Weights of a small spectrogram enhancement model.
Model: log mel input, arch unet, norm groupnorm, widths [64, 128, 192, 256].
Training: soap at rate 0.0024, 7200 steps, batches of 192.
Data: trained on simulated sounds of rotating machines with and without faults, 39062 training examples.
Rows from block 4 of a small spectrogram enhancement model, named by matrix and row number. Rows with one number belong to one channel. Each number is 128 + 32 x the weight over its row's rms, rounded and kept within 0 to 255. All counts start at 0. Numbers have three digits each. After the name is the row's rms in percent of the matrix's.
After each channel's rows are labels from the 100 clips, of 14976, where the channel reaches its highest value: "strongest on" is what is common among them. Only what is clearly more common there than usual is listed. The data: simulated sounds of rotating machines with and without faults. In brackets: how many of the 100.
# convs1: first pointwise conv (model.enc.1.1.convs.1.weight, 128x128x1x1), inputs 0-127
# convs3: second pointwise conv (model.enc.1.1.convs.3.weight, 128x128x1x1, transposed), outputs 0-127

convs1.121 112:137100104133120137107129098079069113131125151160162118146134137137126115204092127167105149071110185064152127136136052133130109103104081164086134088097128140124023113161137141119104177108101119175131126118131122161171105132131078123186140127130081127102134183133136167103126124161107136118151156189094143134196172139120119149104135155063218095142110040119107099160183122114115130105141
convs3.121 096:087096120144089139151149162145107094129117097152163046138118164098102143093102157149122098108149121152143189133098169162174137148130116130143163129095125226137051092158086107132125204101108126131075129140130172133033114140126124122098118137109105128103117081104199188157156198152112170175090149137125159133092184099122124079111153147151143128123132169169104105095117169115129104120183
strongest on: piston engine (33)

convs1.125 101:159156096077124171147070115105149144137068101139130107164148127133161086121158145162112120083076177153168123114125143133120137214129185145143185115147132122123151106143090127133121185150170110155180093108083125145162157124093157112065124108077068125117110151123140147180182103057135159114075130104101104137176152101088114129197144171126111148143082127086171176111117167128145112075198
convs3.125 100:102174183085127161069090176092151141147131117141156143119129158159124148154132133110202160088135124077127179124102092149079129126110080152138133117129103134115140133109129144173146093137085133128156126176126109163105134127084148114047124126200176171168089131155207148115238128151133126117158132164147114089143133125140148085076162124150118192151196127113123078142137135064092136124077
strongest on: piston engine (61); rattle (36)

convs1.98 086:121126205143141149105143113193169133096191176127156139203190172082116192106113149087149115076169087065128090122112086110147093137120153125110097129147150119160107073165154120098188135132079119120115155114136163164151139131087159136128130166155135057120113140123115149159140122092159111147070144138161133138172203149121088100077182150100074151169140105105136078091151121123110126164166
convs3.98 099:148134156113182163159133084144123139129163164100126133072170119187181081146165159176149162173113152170086084119096095177090131107073144107155133148151119146101175135111151132128101125153243123097098167144130141125131182156197077085083140108114101088110154096170127100085093149110189116081093132133121134131105096130171123160150107133163071145156153173121144156113160126090146123190106
strongest on: thin (high-pass) (55); fan (42)

convs1.12 100:156101145132126200129124120141199129157132087135111138217127124123149123063188134118139125157150170090155136143169136143142106181079130078149124148119165143154106087155101094137109138119196082130080157102130129167121112136109102128187155115154195130141134097103190154189106044131128124105143116163135115096078089138173136098102084166121152093077114107160183144136168150165118096066089
convs3.12 098:131134109139075103112105156122133123211130177080144116076190172071123106106172079100141146061104097152188168107096154139100087137117147157130088126084205156168163140086162169098129124122137165096081111156132151078077061140154148092099133106152148187084167094130105101123071145124154150133080103112123130152100158127102130115116067098135148073157134125108150121165131107119075081114136
strongest on: speed: slow (70); piston engine (66)

convs1.11 085:160081159126113128146076093094091134162159161124049162175127059148162120131159123050099120166158145183093109130155125132113082071140139156168128138093123108168096158134117140064166163087146076114162102107168125160094101149094135141152147146144157148114142158136134143146083062069132163206128137153139158159135138150101095171145155109159052152164138126165166111113086150134164164160175
convs3.11 080:076120095056098037134056108107089126111125080098123131185146122074150113136121109150092174175136084106091049114134145137143119079149116138131138189097134091105126140105111124120095149151099118093136176164113099119130134100137179141148091165084114059119173075095182178158099148126154131123106088115178123120162181086150150097127158131142133077091114135096165115066072125120107147158139
strongest on: pump (38); piston engine (30)

convs1.105 085:118122102150130149101112118136143165116173111166116150120132122094136121133168109116121167067209125117103159125092171050100113054105124155159123149135099055176116133088130139103102120124214137164115172130108101138102137147144138162047139098132164130075137069099104125086159157041126122154150170145087183096165120145171068096151113158121150163145155082134149133087160129156062128130127
convs3.105 097:123134136142099132117152129152126088128104221135123118137141190157167141132176156128166138145150133172073070113107135167157143100126159136088103119163136162125165164078124168088133137091232054163124075121134125079169141133125143085158175192116097145134131083103176117138054159154169145164143156150142173153147150120139138129155160142107136115102141133144098075158114173072172185114172
strongest on: turbine (40)

convs1.68 093:124104094116165099145146045178134141162204111144116160164125108168179100179090066106126124126129160083156119156132162126087103090180150152132153127132160212153116145178150089163089139153140153136157125142162131116123120117138111140116125160144109057103119139114162131159104152105092168145137144071058115131152092178148123103115069068183112074127078117172074167129151181140120086109158
convs3.68 089:096160123124087095065120115147082117079126088146173113106113172118079219124122075189114125140117104107086126123085060136174155075138111053139155134177102119151178103176101073185162087101157146090155080099122166115128136092123173118133113125050147176090123129109151079093091140130125131115112093144125122097127117175119134140068100051093104112129131099129096091112137124127100117112136
strongest on: piston engine (72)

convs1.4 088:146101175133107139142139129116056119110167115090119131103143111112085172229103089119138134139091122109118163138159102154142162108145154178103158123123092121129142118082094154113084119117165074104130176107164155128179112144238121130130120141156142116095094117138111148059145116207134134108127122113177148242108167086097132126165100156129137107184085145089153132090162124145171114099152
convs3.4 090:147115132057095115159123144112076132082091158104212162147165147148065137122130161184156132148086101084121166100145135092088147150121109120140127141180112121078112118138178085134147121097145160192146114127095132121130073123018129103175133200095124099166152073158166139122160102108144150146142085162091064111153153130092162131157125176137095112128145116068133129138082129081094133166125
strongest on: pump (53); muffled (low-pass) (33)

convs1.48 096:197126143128132126115097109100113122123079085160119112123114189152120134170139105103171152098125097174167122082125133181051144093130158076059156196120115121134109116108116110127128125103196132185175107117113099108098081167095156120120112110155091152146151154134090127100169128129136152084139141193156205153150131152190141128151091107071149152147114110112161142173108043120163048143112
convs3.48 101:208098154155147117141123128169112124187072074081108085098146113096105128152117167138118088137121145095102154113097126149135127111112152140145110094128114097064100195128120101157120151109076195175129075100089115113141083148146107119164125205138110125137096156103204117099173185152089106192163083124112099053111115154140094089146138113086121135159137166113093079140079070115117104142101
strongest on: speed: slow (68)

convs1.57 102:090167076141132136117136090127144100098118192211126138172158123162155133147149119083079137106121117140142114111145125120148133087183113136117146154011157116119116143141115079118176098196103105143132115144133132129097149124131179059150118096144143131127129135142176142127086121175163183188148093109077120173083157073089146156167098079134110141181158141187085091134184128101152086154144
convs3.57 096:112112128104105097167126084130067100170127147137100091192096094040132160115123105168171104148130127117152175111105148113142156110152120150099151091094137125164099172110123147151138136109086102071070106169167135206063098187107193140129099107083140153127204110163086121155091126092144125179124136142124094118087175076161147097133159158124141149168083156167089132170176093154132113155140
strongest on: reverberation (68); text has "room" (68); text has "reverberant" (68); machine: piston engine (32)

convs1.71 116:119098109153129177078130105101192104110147156156107150172154137084127160043171126143126125066112180173113084097130109124113137083120122136131096149158108082123143106115095174106134124150111127146125084143124138153093141143076109103136140056116131123131121131147144143165130154189075116135095146097112169146106203110181112131162047082163197097072116207138113151180117112166153161075159
convs3.71 131:143161090132129160043145129074192126154170084179147116139141102165141122079095120109114097162073124180148095136111169165136159141093150107164133143182085146141118136121130077145121119159124097157122112157093083141078122142113086079149110184180133100136170156116146177135157086158178131114155164134088069089146151156158119144153203132192101180102147100131179104147063144124149150175120
strongest on: fan (50)

convs1.95 082:116083164147152121138130131129073141165106143173111138180119132095126137145109140131198198167112151117133181105139106131118130118176135163111192115130133120182144204098186128157076083103126157138136078054122100157134134130101161165172117144141182130125015165113150123175135100102102159148058071140127114187124139093161095125174176124094158136201118140162102123138146143122129133116140
convs3.95 096:108135088069139144100135155090117124126151152129052133113102065091112090179106118127142127157159083087172150145120090196113130089166117132123067145098144115110178087097083149117175122162123111114163130077161148140167148099104152160058124098111094098126093134110103148084125111081155133108160197136126144095134122129088089085112087185164111046134063131177188175137128113099129107096097
strongest on: thin (high-pass) (39)

convs1.26 102:138155074065157157085145189097076160181090147114126133122133177126116074053134143124101144135172149149193131160128170192141110124110136151102135149197186111138109093149111090084130162135124173091165095112119201169093053190101169097134165128172161120134156163096105133168125100074115132149109119116170124138136110145114117122111092140108105093140109130064080147078126115152168133103151
convs3.26 082:164143109171106095164077104138097087146160114094144156086164164114151127131125063117153117091145118151139151109160102130173150101097134154120102089153098091128159073115123100117171117091094163154167145094129193073098078186142157168182147118068145158095151070103167139122133082194094146083157122146077097142140097163115161163092154156134071097111144146152045158079158178135096131122144
strongest on: speed: slow (66); gearbox (58)

convs1.6 097:115162117203167114177152104185133182149161183094027106159083135104172146109114119149122106116165068159099051098124083119152126082187098120180139074092121137160101105135106138139146188165159077161115133102127059127099153130097139124167182103190146099178123137149138125144157088136119162107163129093158123151148094159121123141089125149139127108102149172125142110089157115100105133182113
convs3.6 092:152141081064133130131105126089121181153171071152165088160122119176166148200144128117128183066132151127180148143133179126139113131147155123142195089145161105105135140098156114116100124140042095101119122085128113096144127128122093183191134095151140135230124151127107139090157159118126073136137151136132113177131107132087181131161109150165127125140151172125137173035095162132124102072151
strongest on: state: faulty (86); rattle (60); piston engine (41)

convs1.15 100:123119106172147142137073094178103106094100083113176079067157191157098093143136134134111053083119152153127104167141130136130125000172110142171124160111150134102127085120093119111098119070134137119142167131088125121119092148132144121063130133135052103109112166129085123105135134141146139169144132094148101093044141112137207143120132143139129130135094079123117142146147147137139192097172
convs3.15 089:121179179098122177132107175128116190144134124091147095120032132096097133104117103120141116104119129121130115093124186149150143050133107169124128115089192133111097169145129193138165146183134100072146104118065128158108135137143053184095098144101143193066156143130165116089095099088114078076135162132153069123100174112165124124127132108111152155152100137131109157166152186134144083123110
strongest on: rattle (51)

convs1.91 109:136124147133112157142106134127117150105162177171123159176098103137144056097084150174102157114075069155122097133108139128200122132125087129141175117119138090179217145100133106111131142135138127075140099106088058157195136169128153148072106106118126139149146124118127124135140132130137142100053149127134095134120140192105102155124111129128091000113160153120112160124062099148115113143127
convs3.91 098:093126155129158158113127144129129110128070124207143167092061130127120119125140145104134110144147198162140119117124174152080097101126149091151161094132140182067202168116116127129140129127153094199168155138163161086141114157149137119129093145113129137115161124161157124160125075142131161113140155114157139116117160126140144051092201061083163241162159136154098105122089180115154188136125
strongest on: gearbox (89)

convs1.77 093:162114110120135127099119135152019164088132143077132111104102112136089130107149171156161099116093161111103128135111125126195138133119151112156093122079090095187084146081162149164150189139132067122137145151139212118142074133113131121090134148115103130162111134093064126058112132130080136134115061137181152131146152157164075172072112104122187162189170116096148145124106131120175081108131
convs3.77 113:104118121137127119097128164135160135136166087132140155179149171196137067059093159097140102110089126138080112118128111144123127123133125172129162150126145105133074135105091095151163117125124194135194118073126081159111127137078137144109150174116127149125105121129149111140084057150161161151126161169112172195119117127084072110127110121139069218117135130101157137143152187199189085057160
strongest on: reverberation (75); text has "room" (75); text has "reverberant" (75); speed: fast (61)

convs1.63 106:111130115119105142134055140139131124087129133141152174166134137119171181162120148121074119067088135125121077097161142152139131194140145111093100051110131083108164127079154166127137127163098129139115114105140121173141124162070139112012159096114103100122091117123097166091115190126128092092112080116137103138088067130079099159130127140100127141144182159171105144120101117094110213098199
convs3.63 102:145178116145133166149129150090197144133099115135132145144128107103137119135131145123086136042160176158127139161094109116102123165124118121110103077129147146178154133106200122152109136115134133101132131132173062133133151148121118120000148118184118125116088127150104090142120097123082153150087167133139136090105203198170111104164121182126075123132106159126121176155114131143152149103054
strongest on: reverberation (65); text has "room" (65); text has "reverberant" (65); fan (34)

convs1.31 087:125170091087116074099152184122126111167125084122107187070115098124137109157100126175189110201041092164102053103165163149144161037115107130160185140076118122090115064138120120061140162124137093129098116146138124111133155146127107069092095146068137123109100118181117167118133092163137127128142159134084084095148128126135126110104122141105113137138150180138107057171139138124117153115119
convs3.31 099:123098133081100128157137147144147113095120136059047113163152133123092108106073156085112107175111190128115088136081200073116136140120140117154196169155090070118136073130142141111114149185004107147147153159112115111091092112173113154113152165189098111127164046144152144155116076102133125123126129133111094152149094107156123172136112137144169096177125135128110122139120149079136122126161
strongest on: turbine (33)

convs1.116 100:163134128166137100128096123162140144135099103192146137115079101089113095179165137122109110108030115106136090112103115130117138115144056192141112101100118131162150085159165107086090172086170116115125138152182184118145094110130137112107151152133150209071162052082102106148058118218110126126155112101121127182126123128140105155073146134192115115103100126125137149159148114174099088154130
convs3.116 083:068109125123070135069124165163100175076148122149111112096084187107122145051129149064084148120141074122113180129164114058104122108120157133141130090109098113140079108082173126106116127107120150082103112070160141176149097086136131140126176114153117198122066195101145115135216123113114098152157110130148126141130118115145107064115171138101156088189128143145157127115170115187120118148114
strongest on: rattle (40); piston engine (33)

convs1.19 110:146141108095096127114119092101154064173109121078132122133175124138134111140109135103089164162191120129157179110146163122155114053104155122154176138115170160119149103193068115149146139108138126141139121168172086141129194108129135159174113161126116179178110132130108118163108086163162110102144238144143068121123135176101151179090140212143066090128098111173122128174173115097102128136109
convs3.19 093:125117152103131140122109081126125152133163114133131186141100091171137136100104152097189105123106083095094130083079173093149084123086113141129136124164161109122099148142134145120131132156120169147132117127123143143058150136070115157074106186074148071136075131097177113150099146168152104165121119175100096075195117075046139190086152111224052105136094121163144127158126110127106098102112
strongest on: piston engine (74)

convs1.113 104:139117162112054152099107113151153095118122125099122174130108106129112105116157206123209019139118110157137103129108114131173140173125137146127126171155121137113142141129132112134128104135121112136093158146134157112094132177099140147122101145116172109168097101119145157094100155097123145124144135165172095181170135105104187174123071136093144181078017145100105153159097216092147171080107
convs3.113 116:069127105127074211101135142133147097153162103113108083096095089139168162164146115183115113129121182124117131127141155081164095124116117118152126118137126191116142101160135044113125079104137090188071125091134113095141107199154178123142175106096134152123120158129105147150166156187115157188126105141065175088139133130157135165068125129045163123105108111133083144117104092122107135167197
strongest on: electric motor (68); speed: medium (61)

convs1.10 099:099097133118148046122197096163153144167189151169074082130072155139143162152058129151079154137090105140104128188168123126120162116178141094113118025080144154120132117151119101079089106127110084140124138173081093139118097130097121091098124162139173098165129115158118135154170160152126114105099120129132154143180123106092159149084134096129110090146158194056134148118103110115144066136099
convs3.10 098:085138126111134160134155156099176127132068128125152111143082160122128113137223104140163178125125134104122179146132097171135144154144128149151127200108174124120183121136120120131142128138092133120203164126139155138116078049115093051182083177118098081095114138136140151158130184144114115102095122147155076148055119083106191135078132166109183152144096132089140091198096117145093114101129
strongest on: rattle (37); fan (36)

convs1.5 090:108106132068126115032101108162128132089048143072100096174163129184089177140122169108064067129044148098094117142084121180094129115155112086093089129113165063134141101118144147109134108103110129141105115158151106114109077123109156098109185151163160111122106140143114080129105083140181138123155136123221108090107109133133126114081114103128148133122122177088128121154102090115106184144139
convs3.5 092:068133078088104156151167101091151060094130149170163182071123136168154169110115104099175072135149135153131092085154098125119098125133117130084013095144157123147191171171133147106134096127157127148141174169131137080143097127115153093070131151174116144158157152157155116150093217098145100101145128121078165141127157065086119151138148110105188159119128133149128140150180114124104132138100
strongest on: reverberation (60); text has "room" (60); text has "reverberant" (60)

convs1.45 107:108129152101124181114188162153160150174106115124117129109110125085085125095136096081133119058124152084151057099166144141152097041155118135158133231141124093109169072127104116099153167099221139138140109164178123139111126133105125112179147124119109120137165169145157146177111166160135136104113151159137117127094138129138125127158199119146167072081181157093097145159094101074148114113168
convs3.45 094:059111076151122124109124057144153172150171134131147096077155138157166171137167125189119157187136206127112077148083125103131142150150138137152174062118147143098163144159153061113196104131205172147153192144128134116136177176117146144088168195171178099126167146112124140142114134141115039143144143149094114146177124112119097127180156132135158132098106164126144134119157133133136122109120
strongest on: state: faulty (85); rattle (68)

convs1.22 119:099092143133103073097122128106079092133144102125144131100185131062111107183075118071110175127096147181092115156076085164105203085071087142153133176173161164179096105107071093111138114140134144095155128085163103088102157145171100114128125132107103137188081125201133124160094104143088123122132112118120106142064126113127122165154132138051117117121095135079158122155164101103164117110077
convs3.22 102:114152117129137127168122135097157086134124134114145112107038096135145105169117115077128133109158102156117130127189139136117149092188133083122088146061076153096187122142113112076156113102048084129079159121142103143191110130136185084097157084106171136095170144128122115062121097117175163092125060117120142122088096090128165146113096052118142105160104143083086100101101113134181068112143
strongest on: rattle (46); fan (31)

convs1.100 079:168136155165156078121097154167137131142128129155152130131211126138134138168172094165141163062083106119167145105203118093041139089183095094150129186106154145104174080165094125110190087149147122184104104119163147118132154158054156183131142109123179141121141151133175056119125135127101067151131153151117080144099112170151148131126167126080141115139143165168110087106112137129155113125085
convs3.100 095:107124165142136141172123134184088140161145149129133122118136131096089090073118220139120113064177131112168089125156162131121150099113166091130096133139159174132130195121175159133177143123147085057113124117103168154155095134129180154191145151060053139115114171156130194135127163185163122108156141140131150134173153133131138164137113101070151115164138183165071092112122156122106197111154
strongest on: rattle (44); fan (38)

convs1.120 103:141128134103135168157145137137119125174107115131135095147182116201156225157129129100100138175147124126154094117140169115072185152160169098096148173176132110165231073146150150171114093145129120124147110136101159096176126169140149103108134089103127109083130149153117160193112142101111145105140159142084090124161156126107063124140062145120140098127107036118113102125128118212112148097155
convs3.120 096:089161119169117090147093127120121130173146092137124152160146118142083077130083123104109139120084079091169155154123085116105229117094135159151175137151151112150027089131101129178155097107090127097152116096123065128147133131188128071132142204125149113104161132106179160145128055062122200095120098090100158090081131091134159127119100133160119149098119134144150129108120127061117123118106
strongest on: fan (66)

convs1.34 102:082119119130171133060187078120139112117212114139146149167118141115133105137154108107145086155162114040135107137138122115184106141158064091127092121206117032123178102093213162124110155052087091119148144152140085133127141109116085123104137149092109087139126117068164123130131128089126134123151177130104165144176155119118110099112107123155208124146148092079123142128134149128124160154131
convs3.34 104:104123153052131132135130112094114100168150081118128096040181159120114126177141125110116164137176098100106121199138076079158126148153113087142115116111109051128191142123147157141141155135248076156104115116157148130134135131120104124077077122047112120162136082080162086157100154113093170110124104112141106152174157085120100118104146130137153176138124111144143164107181151140160146112162
strongest on: reverberation (85); text has "room" (84); text has "reverberant" (84); gearbox (30)

convs1.49 107:180140061111137127135183164045130115178195152132178128124090136083090113118131135115096130136081140169058156125137167177165085109102086141169156110144080136159082156114221111121154126081173127116141099105075146145122124124115143137075138137115128157127161109130150143061163151130110113085151140154146128162143134130121110190085178084148148096156134187152172154139111077136118135200129
convs3.49 104:174141122105121136137155076207139126228151132058119140160140151113177126100130131166132115120078152137087147130163104128133089147155110178103106148115169166179132103151169124113112121085171141153126127111147124125069099072195081123178104138136158108097124096138107116157165203107179123200112155097087122176124124117144092071188166138118140090066137130090163133165146164134097123159113
strongest on: text has "room" (80); text has "reverberant" (80); piston engine (66)

convs1.21 107:100136134157129191145157119073099142159116163124112124137081123142135116085176133122113168128134084052116149162136107069165126132135163161157097105053158113083108114116114166088108098151050199172099043111150101151110209124125095115115117143096156129123126144161142125038143128091104190140121136122127127120062105118113125137111138061112104122166087084156091127151095156150154178102111
convs3.21 106:128170138111087150087160143146170129136166089121142101116128141186124123113156123136121112124164138141125126095121130135125107135076176080192115126181102177129109151158151129078173104114094129157098074095112151048164090206114125074158122107065104140110095173144184156110162114156078109117111170157132109118161164159161127097129176099143074028113176104104106116180126095087116087171155
strongest on: reverberation (73); text has "room" (73); text has "reverberant" (73); gearbox (50)

convs1.85 086:088125104135037155157090153109129093157140108097101110131174164170142148186116211187104150127103106126148117137099034179117185092121196113107100112091122146135177180122130156112148169116123169138121146123121146104167108111073127121166104100114071107123139125098133144128086099150156105130154099114147154134150189081180166147089161146137122051091111150120162165182137083110107096122159
convs3.85 103:143143115089129133188133141100118148160132155141088150158169093132095155117205101126153099150123154160130108167142181078108111075110119067100133121070130118135099205118108161148109119124226150164138126144111104077080120121176199128136124138149130159076135197141139097118088105146147126162155170119136095142126162103114118118099136088102192135116171097172145157238136110103113078137112
strongest on: fan (57)

convs1.104 097:122143136098104131159150149105124095108130122136097107141109141083112255135108171140128086134149112142107099111135127128126076134192162136150107119120123103070143170127163124143128138111179098084122077146123121115060113157082155117124145121042085134146122096118142125158080088111097116101152121119129093167092135187160054164131146135107026144147125140127108147138158136097104138113101
convs3.104 128:116142174097140156134140165120160142120127176147114184122127155154141008118130152100149187127139172086127166142143120138106166110099101115135174168091102104134108161100115168144102183208063160108187131133084091141104101135127142169108168153221124086106108165165114180165162138086139129129127161106107065106106123108165143133137113161134214065134171121125118138101145142139108130113127
strongest on: turbine (45)

convs1.97 081:159158066081096153084081131207112073124116119051128137163119127139143147180091120143117147133111131192114096166111122155130152066143141192076150163081100127113133103179140080095113118125143082111099141187120100128079081142138093134176090132104140089123165167122131115143105084152132147127189109111136122113083115170087208148113119155126128071126136078103134115074165144189161166151139
convs3.97 102:172075151158165147131147165131111091198132144158139173125103157114150133120112159142162168143134154139095108111152158178095106210161111187137083105102091146110194139107110159127127133155120130143089178104061156159156110110097126143162178113170081079129105091120138156144118151164149079124089131175131162062181084169172172152097095087178182159150129095131100126171105121132150058104128
strongest on: rattle (36)

convs1.67 096:131183073195180139151136121122149119109196138104126110137091125168078107103095120095176126116106182113162128126157128112091146163058123128100157110143160123141140062087119120128142110132087121139156143136177121135121127111089094176123136125163126031127142124001101120121140069080153160125144133134134184148155134119134120089134139104066047151114112118133120107127207118122122085097148
convs3.67 119:143108154097112120110119129135133157152131124147092139111112124138132140146053177104200125120090145169152113115131120126113114137182133139163118093144137110104098097163126091117123106097056152206143086158201158136253080141121130114114122111210123034098132116125142111115129110119159122115141115165185125138121136189137133174134180069075143121137129159149124131121169143136165073195151
strongest on: rattle (57); piston engine (35)

convs1.76 085:170125144074125114112131154124182140112085081082105156205106119102173138142141111148141143114082152130114149099152116112108124107128152003190077173081173144135180118165130083083119136172135125141130136129217126108090159154095118106139170117100149158104152141118192146168112165121173116132132096133108112109098120156189112145074108148125095100148125098199192125106125086113111144104093
convs3.76 104:141162185161163168114084081127068113133113154110167153166165145129179125068109115148096088136140119186125096143126097189095100103131155068090098123113157110171104108106084159118077124126106151098149131095191152111170102115119204108131138177153168134111112131170191102181094127163109145127147168146146094158179112122159146190103134146093126122102190185142160093129111132137147179177072
strongest on: fan (43)

convs1.94 101:137120094114048145063109191106142136117127109136132114125133109112125109113136125113132052112116183073133089130155153181113190061094095092135116135144121186168125100104139140147156120093255127117171135197137137168145131115135097143090136112157166125118058102134146108114108182095138149128105104148119141127117138140070140139136176112156116094117152207143119113096109166156116115123203
convs3.94 115:156063108131120061119124141144164116138125171111081135150067126114106103134143147100113142132106098071055099114196116100139126154137083142146157095127117160153121200092109116146139141114193080121127116093051148182117116186087115093095140063219155133135149132117151132132090134054155149175126159094107143103101127106182169064101129117131171182110130104147119108081108109093134148121150
strongest on: state: faulty (88); rattle (70); gearbox (30)

convs1.80 086:102111131114153198092131148125249136131142102092102145099113119106115081147165113084209084125163113146171151146107183115104162150127120164110131208151129123146126098113127134155097149118153081123166138089077116127098129145108176211140086093085141100131116109147107088086062112114150103109054167101143087161119136134141114140146101095121174173100062118130097138133166124097093170115140
convs3.80 088:221086169085081169106134134225130139121152100092125126111129127102161102132105130149153105160121164129117192161147095140118147181120092150134137176150102157150165099149140114132125135129128169153129100163111105145168141070096148070082131140082101051060139151121139103181086186145174090111163156096136080136103132179183092132147157081137143128188156127130134171155155147083102135166132
strongest on: turbine (42); thin (high-pass) (40)

convs1.61 116:169151143071105083179141111074110110100133107140138135094164117168110178136121114143101143084141118139102120158120163167111112085147148111140065131129125188171144140149099108134172133172099112129125144132131112129125121129102122148169133194159124051167086074165103100136142130170088129187099141123180215130080127178130127120123122121140054121103140118157138062107255165143148148156105
convs3.61 108:150149173133137158108135088104100121103109169144110072124112176143160155159106212140126155092097167143176119171121061185115116088066142123164097153162103138120139126108141208142117147166170163148172109125148171129147110112144138111139179153152121054176197175101117181137134107102136114114116147151110126161153087177130182108149095174122111107129125167104106111176192059159119191129113
strongest on: conveyor (79); speed: slow (75)

convs1.28 101:144120117153173116119102099068144122194099094132190136132157134175150115112164092170157168048131156096107176085127132123055154150054112138155126176132135180120160167075082143076153068105110082120105093122085148115135158079119146134148173131155095142114106095134127154172141132181105159107166143077063154114110121157089135141108093093121117144115182071117168077131133120152134087115172
convs3.28 096:139122080118122121125126145171124121145101102101133028172146157135157157195143077131140122187104157093132202129147127080121101114170124114117102096092208143075136139174123152130128138084170133168071133097130164108121176098150103121141128124044043111138123131118151088093107138134175092151130098092163192085081135096149179110125102142167173155127108136148112101125142102104165185103112
strongest on: gearbox (35)

convs1.52 102:109097107092096142079156107070153146145092110135095088125082114151023135136113135139122127129080091146111113167091068127049166200210127107150158126110122134138145098127127157114126092129153102107136097104146126174140110105122112188112120143113160149162127122119147148097155162142164179144144156116092183106148099125157140147155130110073104092131129102129190170089078164040187176163111
convs3.52 084:151185102085162162146078087137125126156114150080145119167123084131132122104115117126144131113116119065177083158152213205160078128173117106206165148082121126069121130136076151179132163129137154172105106172111128144128140134120099121063154096111052099132137133105131143104076102120098134167075144112139127128168097086131127167097113103198119161077087095130173092154107149080107143120102
strongest on: gearbox (41)

convs1.32 091:113172139160134119098124167122119142117123133154126153164098112131135132188155115161095110120128108117089133156145084155075127117134058171036138131069068133142140061117139065118145117138112113131146191158129092144102116094116100122083124183059078091144138075146115129083086139157105150112145093095132129116131185137095056124130128145097164109156168154223095134152062102066142129153141
convs3.32 088:158119138080143085117098152098123117155105123128139110125187131142099177186071154117137089116110101132134167181134127065157131108173113097090097115129169156186169137199134086095116111145115176152108121112070105125123104167088158140036198139059116131158121193114165134130117134107128127113184170163134133141122135167115126126070173176142125151187122091138162133086213141155134153102129
strongest on: piston engine (49); pump (29)

convs1.65 079:090135134134090196111141159097159181141115147140126103135116096089117153102134093104073128176112128139152156108154179155104178157105106114119140167179120086105144112134093121098069160127106145100162067095119097111085129066156133036138115115159115131142102197130168159099149036097160099153102173173128140155103134151114175131103133076157139048101107131096141133158063131167135073126149
convs3.65 090:160139067143150164176070169063148062128090115121098113144174082190149052182165157144119130066110140103133137089124132118118155136163096112091138116060137146131081151088116086137133139087153153069131138149129103107078160132126079116087095097114150099132134169058132162138178099126102083118118133133189122119117131115080184122133146134186074163085096136092119164143104103139098149083105
strongest on: gearbox (32)

convs1.50 100:080133130122120100139100137140118099155143096151140096074152164124074099199142101128124106166114137114102100127079126132149128141171110136097157042076189069219047075119109158124103125154181204125152109098101135152109133111144145106129160163172158096161099168123114113173139203119116131114200137098146139138089115166194124095118158127149112097158146147123143099122124097148101189142145
convs3.50 093:112160085202096083158162150123153117185174126090117098164163121173136128111126148197119116161135098132079156114155172178166114115168170128125171129103107152181122137085111151133098087108180172149179137182149117085179170126116088147080105180087102085140119071147163145145122139162064149123172131134133091106128078095110034190094141089125145145109151121153136137138136130105162129131166
strongest on: thin (high-pass) (49); fan (35)

convs1.90 095:146136146141139149143122121131131080154160168132197137169137152157163122196132133100084081134133119161118126143134055096149108167128075109060101118179092149095094132143168173209119115155081122131162142127152217115154170083123112196160129146135121112146187141135116161127138041119113135128104147100137200116163133146141130070188119127100135180127131093116128085099098161132189125109086
convs3.90 104:085114190098135139107141098143116084056144113142076166074143094127166148142143179122124172136146139176120114146103134117145125091124231137112090147130168120204141103089111193167131108128175154089128134175171105125109096170123131110067122120071115124101145121165148199146087084184114130117170172129152140143151153097156144160223133131136168129136111180151151155108111125122173172130112
strongest on: text has "room" (78); text has "reverberant" (78); piston engine (50)

convs1.126 098:171144128103147108101104080170108121165148115177146097158120134063120148110087105114091168105136154141098124116187148143128090109186130143160169115141092131099130216136153160133116112101150084147137120161128119085150183087181126133140141159147143134161034138111188059182181156092073104119164099122115127079111179097112171085157158129127180145136169102163126086138153189171112141093144
convs3.126 109:080166114084127152094098114133121121185122086092053176158143111152135072092116068144085119110159122179156107096106127144091109128151160121142118122147171150098096101163136145102117198113083196166132101071148139144136132156125117114106095160091121164122116121141089060121089126119101137097151087084149148076138116128037191075173095114127099074123149159119108102130138120077178090185107
strongest on: reverberation (83); text has "room" (83); text has "reverberant" (83); gearbox (39)